Weights of a small contrastive image-text model: 6.35M parameters, encoder norm groupnorm.
Rows from block 5 of the image encoder of a small contrastive image-text model, named by matrix and row number. Rows with one number belong to one channel. Each number is 128 + 32 x the weight over its row's rms, rounded and kept within 0 to 255. All counts start at 0. Numbers have three digits each.
After each channel's rows are labels from the 100 images, of 14848, where the channel reaches its highest value: "top examples" is what is common among them; "place" is the part of the image that holds the peak. Only what is clearly more common there than usual is listed. The data: made-up ball-and-stick molecule models.
# convs0: expand pointwise conv (encoder.blocks.5.convs.0.weight, 576x96x1x1), inputs 0-95
# convs1: depthwise 5x5 conv (encoder.blocks.5.convs.1.weight, 576x1x5x5, trained with AdamW), a 5x5 kernel
# convs2: project pointwise conv (encoder.blocks.5.convs.2.weight, 96x576x1x1, transposed), outputs 0-95

convs0.551:124131075146138110190132114154133144093110092109122164145135106098126098093159095082159111066186129130080124084101161096122032182148100105134115094160083137148090153084102112098151148095098165127098132125074142093117136138088158125147067119146159134080111089205136075128177106157142158166
convs1.551:116094076133085119101130173109160112132077102109059106061150115155128147111
convs2.551:118105138156122092110123132153155158104130123091148206105212204171143098178193074104107098080187182145079123121116095113144071118152157110148169098094159136176160129161135109105169066136149134104093104133072139101130104112173131097130102113134116143122103112127115093190124124186110144119
top examples: small balls on sticks; balls: three; balls: four
place: centre; bottom centre

convs0.390:098151125139130086190114125154168148098120144088096093076130109157100097113139117129199191126063157129096135126141154095098114161181152102113177066118140115120127166162110162160181110130087122123143171132200115118130124125116123082090028090110105117175062132173103125133114107143079134109
convs1.390:119149177123108171187177149151176185172146112138173174147112143135131114112
convs2.390:134075134070113136094075120063116081200139113151126139122114119068168164139127139141136124128173127138163110113159122138132147081119188127101128115132127123144153085104117150188109169185137128144087111084161140186078111131184095138145106166155133133132173112190143151130075059068193100106
top examples: balls: six
place: bottom right

convs0.25:167133109146177148093122133173171184143075168114113106079152153109108172104146066117125170169092052108152153170115099154167095104148131115150130169148169148176143108160136117090111126141145157177149140185142078126178075127161134135130109111107084082179172126148179198141150177121154110122
convs1.25:124119135121113083130108115124130088103111144174138150163207188163153172174
convs2.25:175084122164087120067094145151158107167131137099136128125178138086122105150147190122148140092089153149126148096129151108068095130175130121146150133156065125124092164112150181145198132171162126097115117137043147151129147148124072105214119100131140164116066120151102086136078177145162132167
top examples: yellow ball; balls: twelve; balls: eleven
place: top left; top centre

convs0.371:146137159146139074175116085154135149089117167083102080034162101148123119144118122111194187095090154136116139119140145095140102145187163058105170082134150131136111169162111165122172113181080119119137168101165098095142156093131176126119061098123104113150092094184107091127151145133110142163
convs1.371:124127154132095176153177177152150159173175113152180154182120131140142167101
convs2.371:100068140084118142070074117095086126179121119136118152141131134112188142119124139166137096144146132180105144127138134162100192109096159172134136108120116103121152081098108162168111144164133116139122099115172128167064100147166074109122119153164138162130164120173199193166048076079177123094
top examples: space-filling; balls: six
place: top right

convs0.392:088133105104123167129134144142159143147090129123184172176116136114056112085103118138069116108164128130167118142131084153175177112002148147144088138134128158085137105105161087143116074147174141116088157178080076129142123152139132121190134102138154142098128169149056125133109142155151109170
convs1.392:095106125124120102099082072093080092080101104099094092065124121110096119127
convs2.392:070078147088097127120116120088097191194108147118135162162133090076144122105083146147092121103132166136139168150138087100106152101136177086151173131162122139146099068074137162177124149165178147180095122124146094142113097121154064115123106151128135120164159186202085111071105105108141148176
top examples: small balls on sticks; balls: three
place: bottom centre

convs0.360:153124097107160170155135166141112124144132078105172170139081125108096108139135088141114182080132101135214037096131100140145140096040168115153091132116121090072167081155164106159105136131141129158122179184110093091095099163159076130088125109126146111104165120122139141150104107186165101118
convs1.360:091127053162066101071119142099155108124162138120109090106139110144105163091
convs2.360:140092139096088113138087152124099128179119143118135132111141110078156123115155144147085117116118168147224092146122094094102165100122193123114150161100139087126147093104115179147163116116179142192104122133178095135099103136170028083119108150096120104117168164195150099104119067133127164182
top examples: balls: three
place: bottom centre; centre

convs0.524:109104041147195159159141146211172101089118121053162173110118104130095107095081084108102171096084083129165100130062159128157106121098132171140081111116111113158110134083097111109177134135103116135159130146118099093167124116150092113142081143159162142120141113158183104191129119106151123087
convs1.524:078083067092055158129142114132129093145126119105077096128087093107118146134
convs2.524:096121143134131092058079086169110104126192082096145167135176113178186085158107119123102131089117150111198086123083139109115138083116158131155143169115189109212181118112108083115157094173135112132136128127112090117173106126123144121157148075068180098104118140120102134164096124155081101116
top examples: small balls on sticks; balls: three
place: bottom centre

convs0.50:154186083117106151138090115177137130130109175148135123106113117144119099118152098093070158077093119075186163104131154068088120140173194157133116115098150177182075134112129193139144116157123100121117189115108113074131151067156136097088082131075137136133128111184081129156129160183131128171
convs1.50:105131198153160115157171151121157181163150123143159184166125134137181158134
convs2.50:143096160139069068110110139166176139143133131149146129119116123109068142123132151142177110110158207120084136117126105134067086058084116141128144161154133081177186150124081110155152071109140202141149140132171157105092096152167122123165155101147118163155151152201140086087112098134068115140
top examples: balls and sticks
place: bottom right

convs0.343:111142162106100152177127159105075181182140132097201173154145126104103113106058064141084076129149131145134118088082108197134092124090115206179134148157144178147128132152125095132162083114141121107126183149082090143121083174163141134138127104115179123116129148093145118115152116122125052139
convs1.343:153141137161152139156139137131126146141102081099127084076100098094052068098
convs2.343:121085194113097171158152087076079143173124116097097058094117129089145100091105077155101108131110208173157176161085144119087122115104098153162067173123141140098092116141097095069146138124178105106096132140164076119092120123169122141142153108137152186147133115146171086118135143104129066136
top examples: small balls on sticks; balls: four; balls: three
place: bottom centre

convs0.277:128139111190115080144100118188139065131141105133164124099121129069165133146235111080156142176156137092123090121114165090134143198173146104079089125113104078174118117103121139121179111124142165125112149177127077097174129078142120171137118071104129098161108123172081143128113147180140121128
convs1.277:134129144098122124140167117146155194200184159113157189162122112108159134108
convs2.277:091107098161189175120054115106102150155096125117087159155144115139154158102103117082121062095137125161169127135109106150110121097115129192162110128134223122131119133133124124152104140128069033139159209148183158118120113130157175177103110139127184141088120133144127099147073130110102150152
top examples: balls and sticks; balls: eight; balls: seven
place: top right; top centre

convs0.537:167122131119140185065147125145117152131100173098147114115147182091079118119084174075125118122101102122098032103111114159123128085094133177087152097185076199172101135120136151128135098161214068092121132156134103181108143121152119112098130117073105122115167090145091153145133169134116113118
convs1.537:147157130146108108094107081136127139081111137167094040122156149164146176162
convs2.537:147112116111123179111140140127138106085117161063102121112114134148141137164147173090167104102136080141150088149137154175098180163045123178116199133092151156155112080168110155154134093152140106164186086126089108213141106170128075141097100096104137065075090108118107143173134124105152120139
top examples: green ball; yellow ball; balls: nine
place: top centre

convs0.508:128165181159092172184103070200094077102085122139025156185098086096115215095136154152115141169097112105107093118153112168125166124109165109100116152131099081151091137140138133146173176119099096103153113136131127132076125080132131149164133109088146140107123104084119090163125138124140148097
convs1.508:193187113128118165138127123093094115140151102081127178189145112098124176124
convs2.508:127133243135176154160096057174096109073133109165017105146080128074129210129116118169110160040120121154100085137133144142142140153150145147124094163127082148143142120170092109105113142124126164111140104137140127166159146103125135119107142125149132169084141172141136134148121139125129128101
top examples: purple ball; green ball; balls: three
place: middle right

convs0.102:090180133095083110149113189120144068164142143085119079187129158119088087139166135118135153134093129141119089091120149084144117148097146182140164167122145130111186112166066078102178128088135152118180101139187159121082116118160095134161145102107169101057119167122158130142121132096082084068
convs1.102:146141151126142137139144148167109136133140180090145106100117040084098061103
convs2.102:175125155144096083128050189143175083138142168163097102146135104108158165147133079146152174115058117090146146103109161060113169171140183086170118100122068125148097146172111078129110152173177107143138136089153114177114131171105123074159109125105167119121107116117109100110102183123140083126
top examples: balls and sticks; balls: three
place: top centre

convs0.366:085112119092128153168119101116146139174125145104152163169070149119082152103099098132190183112135143164214135154100070121147146161079121135130105075106163089114150042117099176120143088147078128169094101123087114153086055108131115120208122127127135133150165144137147088125096088121143146125
convs1.366:131145128150150167111098128180172082082086180133079105095105107152144098090
convs2.366:069071145123125110131071132146086160144138135126116105129147138120149135137123107164172104133152193166146114094067062085041160099082139123099126103128151102137144104128096199193161170192149137098146160131119111142086082103189111100099109139141099139163170109204146108109089111112127122134
top examples: balls: four; balls: three
place: middle left; centre

convs0.435:167144110136138174089148150170090122154114108092163171147121149102123100068057176068125159124102100143100071098115110138079093125158131139123120098160087183198080128105116167128207094203136082138113179109119121105100083109144165127104109092146100103136171172136122148184113159132141128134
convs1.435:136133144152158114097123109119123092093085126143084058119153187144146174189
convs2.435:165114181157148103091103157108144060141181123065116095129129169166140144151123181088178125081098069137165099116107105142126178137068167140124168072057134101168174098149119134115131071161115074171140104107122129142163082160101109131173101121124148086100122147164106131166100080125143169142
top examples: yellow ball; balls: three
place: top left; top centre

convs0.314:129155123133127076158116118171134138097166131091084091086103065152122079135153160117208193142088139097126152122140149131069128152145137132093184078082147070128127101136061188125202132132088116136125142156198106125152139094134130118114085089123107116199083093160103130136102125147099139149
convs1.314:139114148137155127181184159170182182155159144158193159140132124145127096125
convs2.314:102071124091101187091097131083104141194123117132134139123154167092179121137135123137149126099154151165149113149120093159076126068094196118119144145142140097120129071105103165197127175178143101127115131117155108164059082122169077103103098148163135160161162141201161124147085090104172095127
top examples: purple ball; yellow ball; balls: nine; balls: ten
place: bottom right

convs0.493:169152178102061165111152105163154096105132082165033113079163154187092166120163117101149139116105116163142106148089159092117150137142134141061131124178117130166123148194218193103125123080142139155126118178129083164074146108102110131124085140147094125127104114139126156163107131114142136100
convs1.493:173151157130138167112138143146133146138124132100129196203088089112171181124
convs2.493:097145120096122078169107099095089167087089134115104107164127142097072156107100180141098111135123142093073171120181147163105102091148153113131062155111182136121120073091016114135089085143066145124110148103123146058110104147136184132123145127155085102104135136127174143140130178159144103141
top examples: purple ball; green ball; small balls on sticks; balls: eleven
place: top centre

convs0.345:103153155148101132095139149195099102073140116137036130152110073128195099164129113137126144138112136090142136165136142137134130151158102142105102105192186095167067116164154094175138110150110159129113161112139134140192114155069120154150117153120120145059147112116090094220132085104095088152
convs1.345:139144089107094131125135113059099122167149110093131155190165095064102135100
convs2.345:161128227130151131167128083164119132109138122188062092166104127072102141097165130141112112079111127109110083129089110138143123136086171156147158128161139123129157110120074187140135205154109106096131052151154141131134067125115147129132142092107125150148138068194174095093079083134104135100
top examples: purple ball; balls: three
place: middle left

convs0.421:109124097094126104144066096124155122120139142148166168161076131122128117098155166137207153118196163099100174089064086096141156189106120128127128120064139098134152120065127125120146142090132058111143122145088048133103095155147157080192126085122122154134152115161105051127135094116127146117
convs1.421:141131193149167111146124120157145124095171076121116135168058145130096084088
convs2.421:112115157077175129126071151152083111168137141115153087087140155118114097076152140184164112110125149150162125129139112155059156098138179121080180110124108168144114149108095116124209142120132146165123104152153107164119126168134089161124109092140101134165168192197163127178120173142184203162
top examples: space-filling; balls: three; balls: four
place: bottom centre

convs0.394:116158149206139094148158145130143136109091071126100139130037118125160088163159112119149137120096097177137135147171102126139133132133085113089090116163168186147138072146066118098180175096151155194185127087192145104118140179137143153146090134119084158182129134120128097135105099143183106103
convs1.394:124158089064116116103168109052136123112158149076164108086141102131143161148
convs2.394:078108161088138106214115078147094165136162175168115139115152098079115086165134083141128104130095156132130105145120081086113172138126168119094110126111151117172128140144081176095118167103122094129169098099128089133142128168131145174135169082184137181127137105143134065153066065127068115071
top examples: purple ball; balls: four
place: centre

convs0.111:125148065221198105115136104115141148151161097096102077108056140144064089061140105091137039132124109128138087072158143142132130119114157110154153146165117176159131145164134115147170143096142138139132140149101144122180136113137126127153156199125106090089123115091181105107137126120166138066
convs1.111:157136127114119119097116081095085080079075122113088078084076135155143112141
convs2.111:112184126149143079153137146125185173125162145197105097102179154145154144114164166112149135069118132126134064147187109075211105123206128160116124115130142078144167148142095069122142071091159104111090099127106106124159105110152159135083128128135086122113113148085143113100115197155087146150
top examples: balls: four
place: bottom right

convs0.467:148122142108168151125129137140142120108095104093117082105173170189045138136109124103118148156115107130105182106121119135121103102119118102148095110143183114191141160148231186099152145100182132058102142143119112163094118143077136133162106088142121127069150060128123116154092130172190181122
convs1.467:134147132134163134135153145182168136073172169145189111168155073134142164106
convs2.467:109082109147140159118117104081141126126150138121134144134140133083150176137095145106127088104093144155143090163137135132056120126087150126130093108074171150117113079140110103120040086209087092160151153082116150080117081152125108158132153138166132146124112181173147197196089147132099055091
top examples: yellow ball; balls: ten; balls: eleven
place: centre; middle left

convs0.135:087185153087154177022136189139138101152112144137097142089112150073125113145114163210154141138098116119123158143134128115129150110150144082113096130105091141118130152102119142143130113159119157120127138103085122140122067179163177131154112130114200082124139108075069087120165149196171169170
convs1.135:117105108082080100099124110107114109138123100070074126106103090087096069094
convs2.135:157093146161129125127103065081180111142116106130092147159126113192118056092148133124133144130122122123122075145179143117127072102101165108078145155150131152106118145179191051167120104143143120140163111130143115091184142122105069109166112160097062132121198208166115154162110115146088113132
top examples: small balls on sticks; balls: four; balls: three
place: top left

convs0.354:157149120146149105146134125164091172148157108107105081086154115142141103102140176102225172158072178128099186115129134118151126139164124097168129087166221111109098140154079135167142124148090152135141193102177099139122105086079156168107109103119108139165081100188112094137115149079107138140
convs1.354:119132144148096132146189143112131169213157131138158180183150131111146160105
convs2.354:086089162085144135131095099076071103178127123148126150111131133094170148138124114144107084111150110159121124156144143165116186104106187187124135122107108104133171088106089178143125168208125113127123087137161136144073104134215088114169121125137127152119166120173187148174045104115171109105
top examples: space-filling; balls: six; balls: seven
place: bottom right

convs0.108:129126084124096157106113112149144103131073155160092138066120110163169079124161147076123138141100091103163113127142139063075098127163178168122116139084153128180052106105108184118156126120126129149140209167156080112131082065115117111117119143075101150190104105176125092165153150153132104172
convs1.108:116136159132106136195177153145120180188147152142125177124129150176185131128
convs2.108:133126126151109069114100141147128090099177114096135118113139129121035141123113166165116128071164160121098182143114087127115085073136123108151122140200129141133190156136102111166154064140105158151132103100167179083076155134207131135206141143144159157086148179175138123141104107085100134132
top examples: balls: six
place: middle right

convs0.103:133141106096128181128090091149169137153099122155142152080111086137120087083153130105124158132114110084174167138094136087097113158148190145155120146099158133184062074069115183144151108154113100147125197177144077097121110044141116106107091156102150159175103124161117079151134150182120095155
convs1.103:100145150135138134191203129164128147184149137156160185154113124159171115117
convs2.103:141129124163054081113093170171146088118151148099128119103135130149072120161141149165114148089148169151092179118140107126088083045106145142130134109160104111138173183165075125153167079104109197121133135108173166088118154183182145114218143126120112158125141145190112123109146091125097138130
top examples: balls: six
place: top left

convs0.553:132116121164157168111119120102129132100154071142149191157100108125145105077190143080090119118140153126120110084096138172184176146155108167161115152118156113076092125095190232129151171135161194146100184139183139150126153076134107087154088117116117140152107093108156097124183142126144093132
convs1.553:124079059106139137122121061132157161124076068125146141097084126092128138116
convs2.553:105094109127114105156115065162174084186171154085091116114109149150109129108149175103132138088124121142129140161120091131097122074141119097100137110128087195130132127117120116151133078134119087110110177099070087154112119129119089189163107100213110089095177135164080161129134044191172115114
top examples: balls: three; balls: four
place: top right

convs0.453:121150116130094108126089212236152096123154063179167171138143129147126144118136135109181164098136125161121144147102131110185089082108098134169113044172125199159101124106056073101161133105112141140147167136153110158152144129159142127122101115156092153151159138158128115104126117128186118124
convs1.453:144118130069094115128088091110151169131143105147183166179185127119154108077
convs2.453:110098198169090070084087130116158160148152075149154178097138116177076151149151132103137117046153161134177160088095106171097133083088123095153067115145195133172140082090150112106143093121158129146108175129155074144139104162120129112120157057119164111145129102136118100143116094175125145143
top examples: balls: three; space-filling
place: centre

convs0.462:114131082141152132154143162144174120119110115120144184130145107120071108087098044095133155061121106144131081132032121106136122168110157169130142117145159115172160095087080124085203152149124128182205131144090114101159116157135132134098090126134180111080125098139197103167106119113114140108
convs1.462:074117096127109116157085151123128096038090105117161099137101078152110141113
convs2.462:120130150176098129066110146133161120142164092162139174100140160176146095127129062131096137074149194178154094130058105094045093099132184108115159099138152088163171118120107093126180072153149106148140103136128113106115109131123161124068117168115157092119114120127153103178142165145049120138
top examples: balls: four; balls: three
place: middle right

convs0.289:101148151131136097083119131154157121031128126106164141127073076147136178145060100131137103173146162193169131130188158121097151095116115094101104130129112171075152109059073128072140087123141162095083155126128148109152130090151113094155165073076130150160139083108167097146123127119149091096
convs1.289:103108128107188138173090059103125088067082089094124150141134115108144129136
convs2.289:107168137101163133129133105163144097109122129084174115132108046166110134138150143103152093157097080160178106156140183170082148133094143113131097145160119097097071088121107177119207180159173158086123115127147140126119119126128087087137130072109164094163163101144167170165101070135186147069
top examples: balls: three; balls: four
place: bottom left; bottom centre

convs0.395:113135117089102110131086140121104160151197113146117102145085153165099122131104135152121186096086127134190116109115050108160142095110156152121124076157127159069148126103094191178157119127097130154081170133127080117151087082137061146094100137169114121163123127145080127080057090184120074123
convs1.395:114067088107040133119148130154113177153140095134158160077132127103095132118
convs2.395:120106115126089117141134122145134099182149103156131112112126207068132054136155120156110152099107140132195126140139085078104140055136185103146145132123127103115125106091106174140192107109137163103140093113113080095110102127191083108163163132168123179173111149196123130125065101150095179176
top examples: balls: four; balls: three
place: bottom centre

convs0.349:068113106056063128093095111118157069181153165160134116172151179081116101111141086135123158122131120143146134132153095178113118092117131124118107130179122117109099105111131155155162123191149147150166150095169140156136128140120130074143078089105067091139134085036100113087113090066077113133
convs1.349:128130067096103063139143135115094142159167098126090180163139095118161124072
convs2.349:172144119128133158057131222138108135134148159159107116123107140146139139103106149147083119114194162139086109143189159147189042123146121108150145137134090116071130128124115115115139120090134159071092163117093140179097139054161111066104075131141138109132179095098084117067143117111169132118
top examples: green ball; purple ball
place: top right

convs0.293:169139059139185108161046151178129119124139108188115098096105144061151103110108095099145105082073200146139139162119110139133186173136155116105129125085120061111149100118111122169139203123132110085130149095170102141068164115144154074121073150149137098110154116170137139095092126140129127117
convs1.293:157104109130125142203132143160085104150122187134138163132164172133176160176
convs2.293:098101142083123149080170102078091170112182101146172134182177104130137163162142150158129106095127105126117150112083134163081109108085107136108104133134130073098145086121125144125089161217106148104141102137109110143103073169089143155111160172154161157181110089174079141152097039083117143115
top examples: space-filling; balls: three
place: centre

convs0.306:096137150137115107093136133177138130122157107146138159137091085116133105148124096144058122117123184127138133132111103111165127152105095104088079133098144174126142191169142071115118153072114147092134165122141139147171192142122096167205115050097119192068100105167076143137117078192130080160
convs1.306:125122127115047165095121103082117122120080109074153130099092113127106084080
convs2.306:113119114093065100216143113152121137151096147140117140123149104059175125155126084159085102108100241169147126165106071151107173095111168137126088093131135096129118155146116157079128098106113114093145132122125061123093119128138120123146161111138118234143156144179100093116133096124100118148
top examples: balls: three
place: bottom right; middle right

convs0.381:122126163120093110176116137099155138137089151111128081117130125163079124155133159166217169115113107127096160106090137132139156123160164111132177128128156074120131084135033150174197112111080113136140203098175122141107127131098113088154075093127132108182071121149106069139135090095082154145
convs1.381:130151153161114145180197183161132149147143123127162168156091120127147117059
convs2.381:131137097075117125135062115092075057153160128130100153100174119082194137124101124107183115117097192140137144116143123151111176116147207148108097115132134134130160109132129201096160120177109144125111121116146089121101091142156047134195147135119133152128147135146124162164050108070171097107
top examples: balls: six
place: bottom right; middle right

convs0.440:120113113138136045108139108155161165145089149141068131084125105115114089080158127160089062184127157148134137138177096167087088141131177108115140068084077155100121123054061144135132139126092162086101087097110085118108146092156134075096120174126168116147178161168101124088109113125095130140
convs1.440:115069093146125077084079131154097065097086124132088117152098155138107146144
convs2.440:171117105108125106147198141098149136104125087074066173108186135133062102077159087159157119114176159166112104152139159149137142130152127128092091154127132148079160190163157141153090193132137121121161149100117110150190096145097133074138210081123097117155145154120112103142119144183097186122
top examples: space-filling; balls: four; balls: three
place: middle left

convs0.481:130198212168106117163163073182115096052099153122000151153111104168143111137091136106089075119102113134132154142140151147161138141112107115076125124137107115125110142121148131138117165131131117096160099133108133095169121125115138111126153107102095135070123086100144082182146116162146149081
convs1.481:169160132124140177105131139133160123128169118145139174193158116089139213140
convs2.481:157124189133139158082125130183144149042105125133018135158091137099156143122104130140153154101174073168130158141133099184154110118143140135071136168145073156137131096084093150131114141146136142119145149085096138165145138136153177117117100054150076152081118161141117137135139210123142163153
top examples: purple ball; balls: three
place: top left

convs0.296:111106151148151100207111097136149159128123134108152125069174108163148116155101131119212148143102132141119167127082130111179094121156164089141189075143191126141102154137083133158135115154060123152119196125149094132099071131085118117092111104118129123156068146175118050164142081145081149127
convs1.296:100120140142091138184160185135141154196164120117149194168115128116142122088
convs2.296:125110115040110145100104113094088106140174142158114141124128136088150166137138125152134132125145121174123132134163151152113226128110165165126097107120109122113158100129076172125120166185108120121109115107155134157083145133173115127195096133159101179114184127178168193168045098079169141075
top examples: balls: six; space-filling
place: bottom right

convs0.402:139132147152120100176143131152159165127147109093142128076139094133142083146097111119219189122072081162151152119117150116115145144152151092155140083123193110104107089118060134192131142152077113173153176136188090151139108088085141141091067163111125131178077111153117081150114077098136117145
convs1.402:085092150144076137177155166117147185185168135161177168125129127114126122108
convs2.402:131118121070100164121111127058116121175130104154102145117165137112147152105178122132147126091146101160121134159164100150071147075135195138099133142126132095120166093123084199172172154207147134115110118095153128144055111123188056117151126101170137147144182145183119150136075094096174146117
top examples: space-filling; balls: six; balls: seven
place: bottom right

convs0.425:141170053149188156100129132155130129123081108124165210149140093133106120103118127140109119072143083147157139114125089108159141145070173102120113139082109181076113169157154094116103086141180147119072092134082094094145109172156105146170089104088111143068142136127088120148094119184156076170
convs1.425:087101121083096133097109075103119140146118118083077109083105061101118101100
convs2.425:140152094153153121121072110105053125181067133071125174152155096137148164123102131153108125100107140200131181145105050082068167108141149082164126114140132183174115136136172125098166101156164160144122148158097060096096120178135093145136142141080130140109153122165093154147097172125143094159
top examples: small balls on sticks
place: centre

convs0.530:152166207105094186138117070220104105103055144075032114184150105120106110100167160157161154120118083159155113092097128157147101095125142101138113120151134135144136076085132160121127169149189129137165119106176143107078116139131166117136113119127102112134171110117136151163089141168143163139
convs1.530:167186118121134175127096112106105120035109104112139123159134118076103167132
convs2.530:091166243158165155100154058201081080139102135176000141157163164143097193135116146151134090146104149153132134120149104147123109110151154135136098165142144126143123160142105155138145117146105119145151086119114092130129097127146138132151126108122155109148119171143180135150100119112109098147
top examples: purple ball; green ball
place: bottom right

convs0.162:091134143098116098095121165160138090118123145139128098141118136097155134171129074145153255152094113141148135084050157145136057119117168093124121084150209162122146096141139106135072175165109117141128149093118124143096118128105136188120133095140178130116169081105130146081097147150143082152
convs1.162:133092194117144116152084145154115103159080129120088112161050127130107079129
convs2.162:105134181142170104106083133117082093151128165127104158171147146117167154179123064122137141096097102177096144179089122158144105138121154095163060111119174156136119109147087112081129106162113081148168133089134132087158127127162140217133110142175132178130181043112140096088079132141170118156
top examples: small balls on sticks; balls: seven; balls: eight
place: bottom centre; centre

convs0.86:149159145120131164139105138155189095138089116163110134088137131147119065140122077062140136094122111086132152073126142094134125110138186172173155106118186191182103098126132210127159110124122145170138192127093100097080124078125124123087111128102121127133065107205101069155141113173139127152
convs1.86:123127145135093103161177159145150177203177141123165177147138097153168130119
convs2.86:138115124131084088106084132133129125119154136139122138123089104095082198113126162170177170106149184149137175163141108159073132054110104152113087116179098103165149168109070094152154080142108176126188160130177140077129129177198156145212152098119115146123140138156133134114092133103086125103
top examples: balls: six; balls and sticks
place: top left

convs0.526:097198096152091175114142146133158168116106131160186155156076074102110104127143109137156130172156122133113135169157063108116117114121126101070162112117129158121097157166211183157168085207165163173098084159134129137144130108134150145097099129133193140100128146200156117153125100091116132092
convs1.526:166135085090137142134089085118155132107106133081078082088107143109102069088
convs2.526:186115144117163211123201155076155132123157139108145114101135112151138119152126128084162166118092141089081138174068119137120121151104106101100118115102182163149105142113167124169120104158113115144133148064167176099130109120080105166118105199100116083093183098132081113105167106153048138171
top examples: balls: three
place: bottom centre; bottom right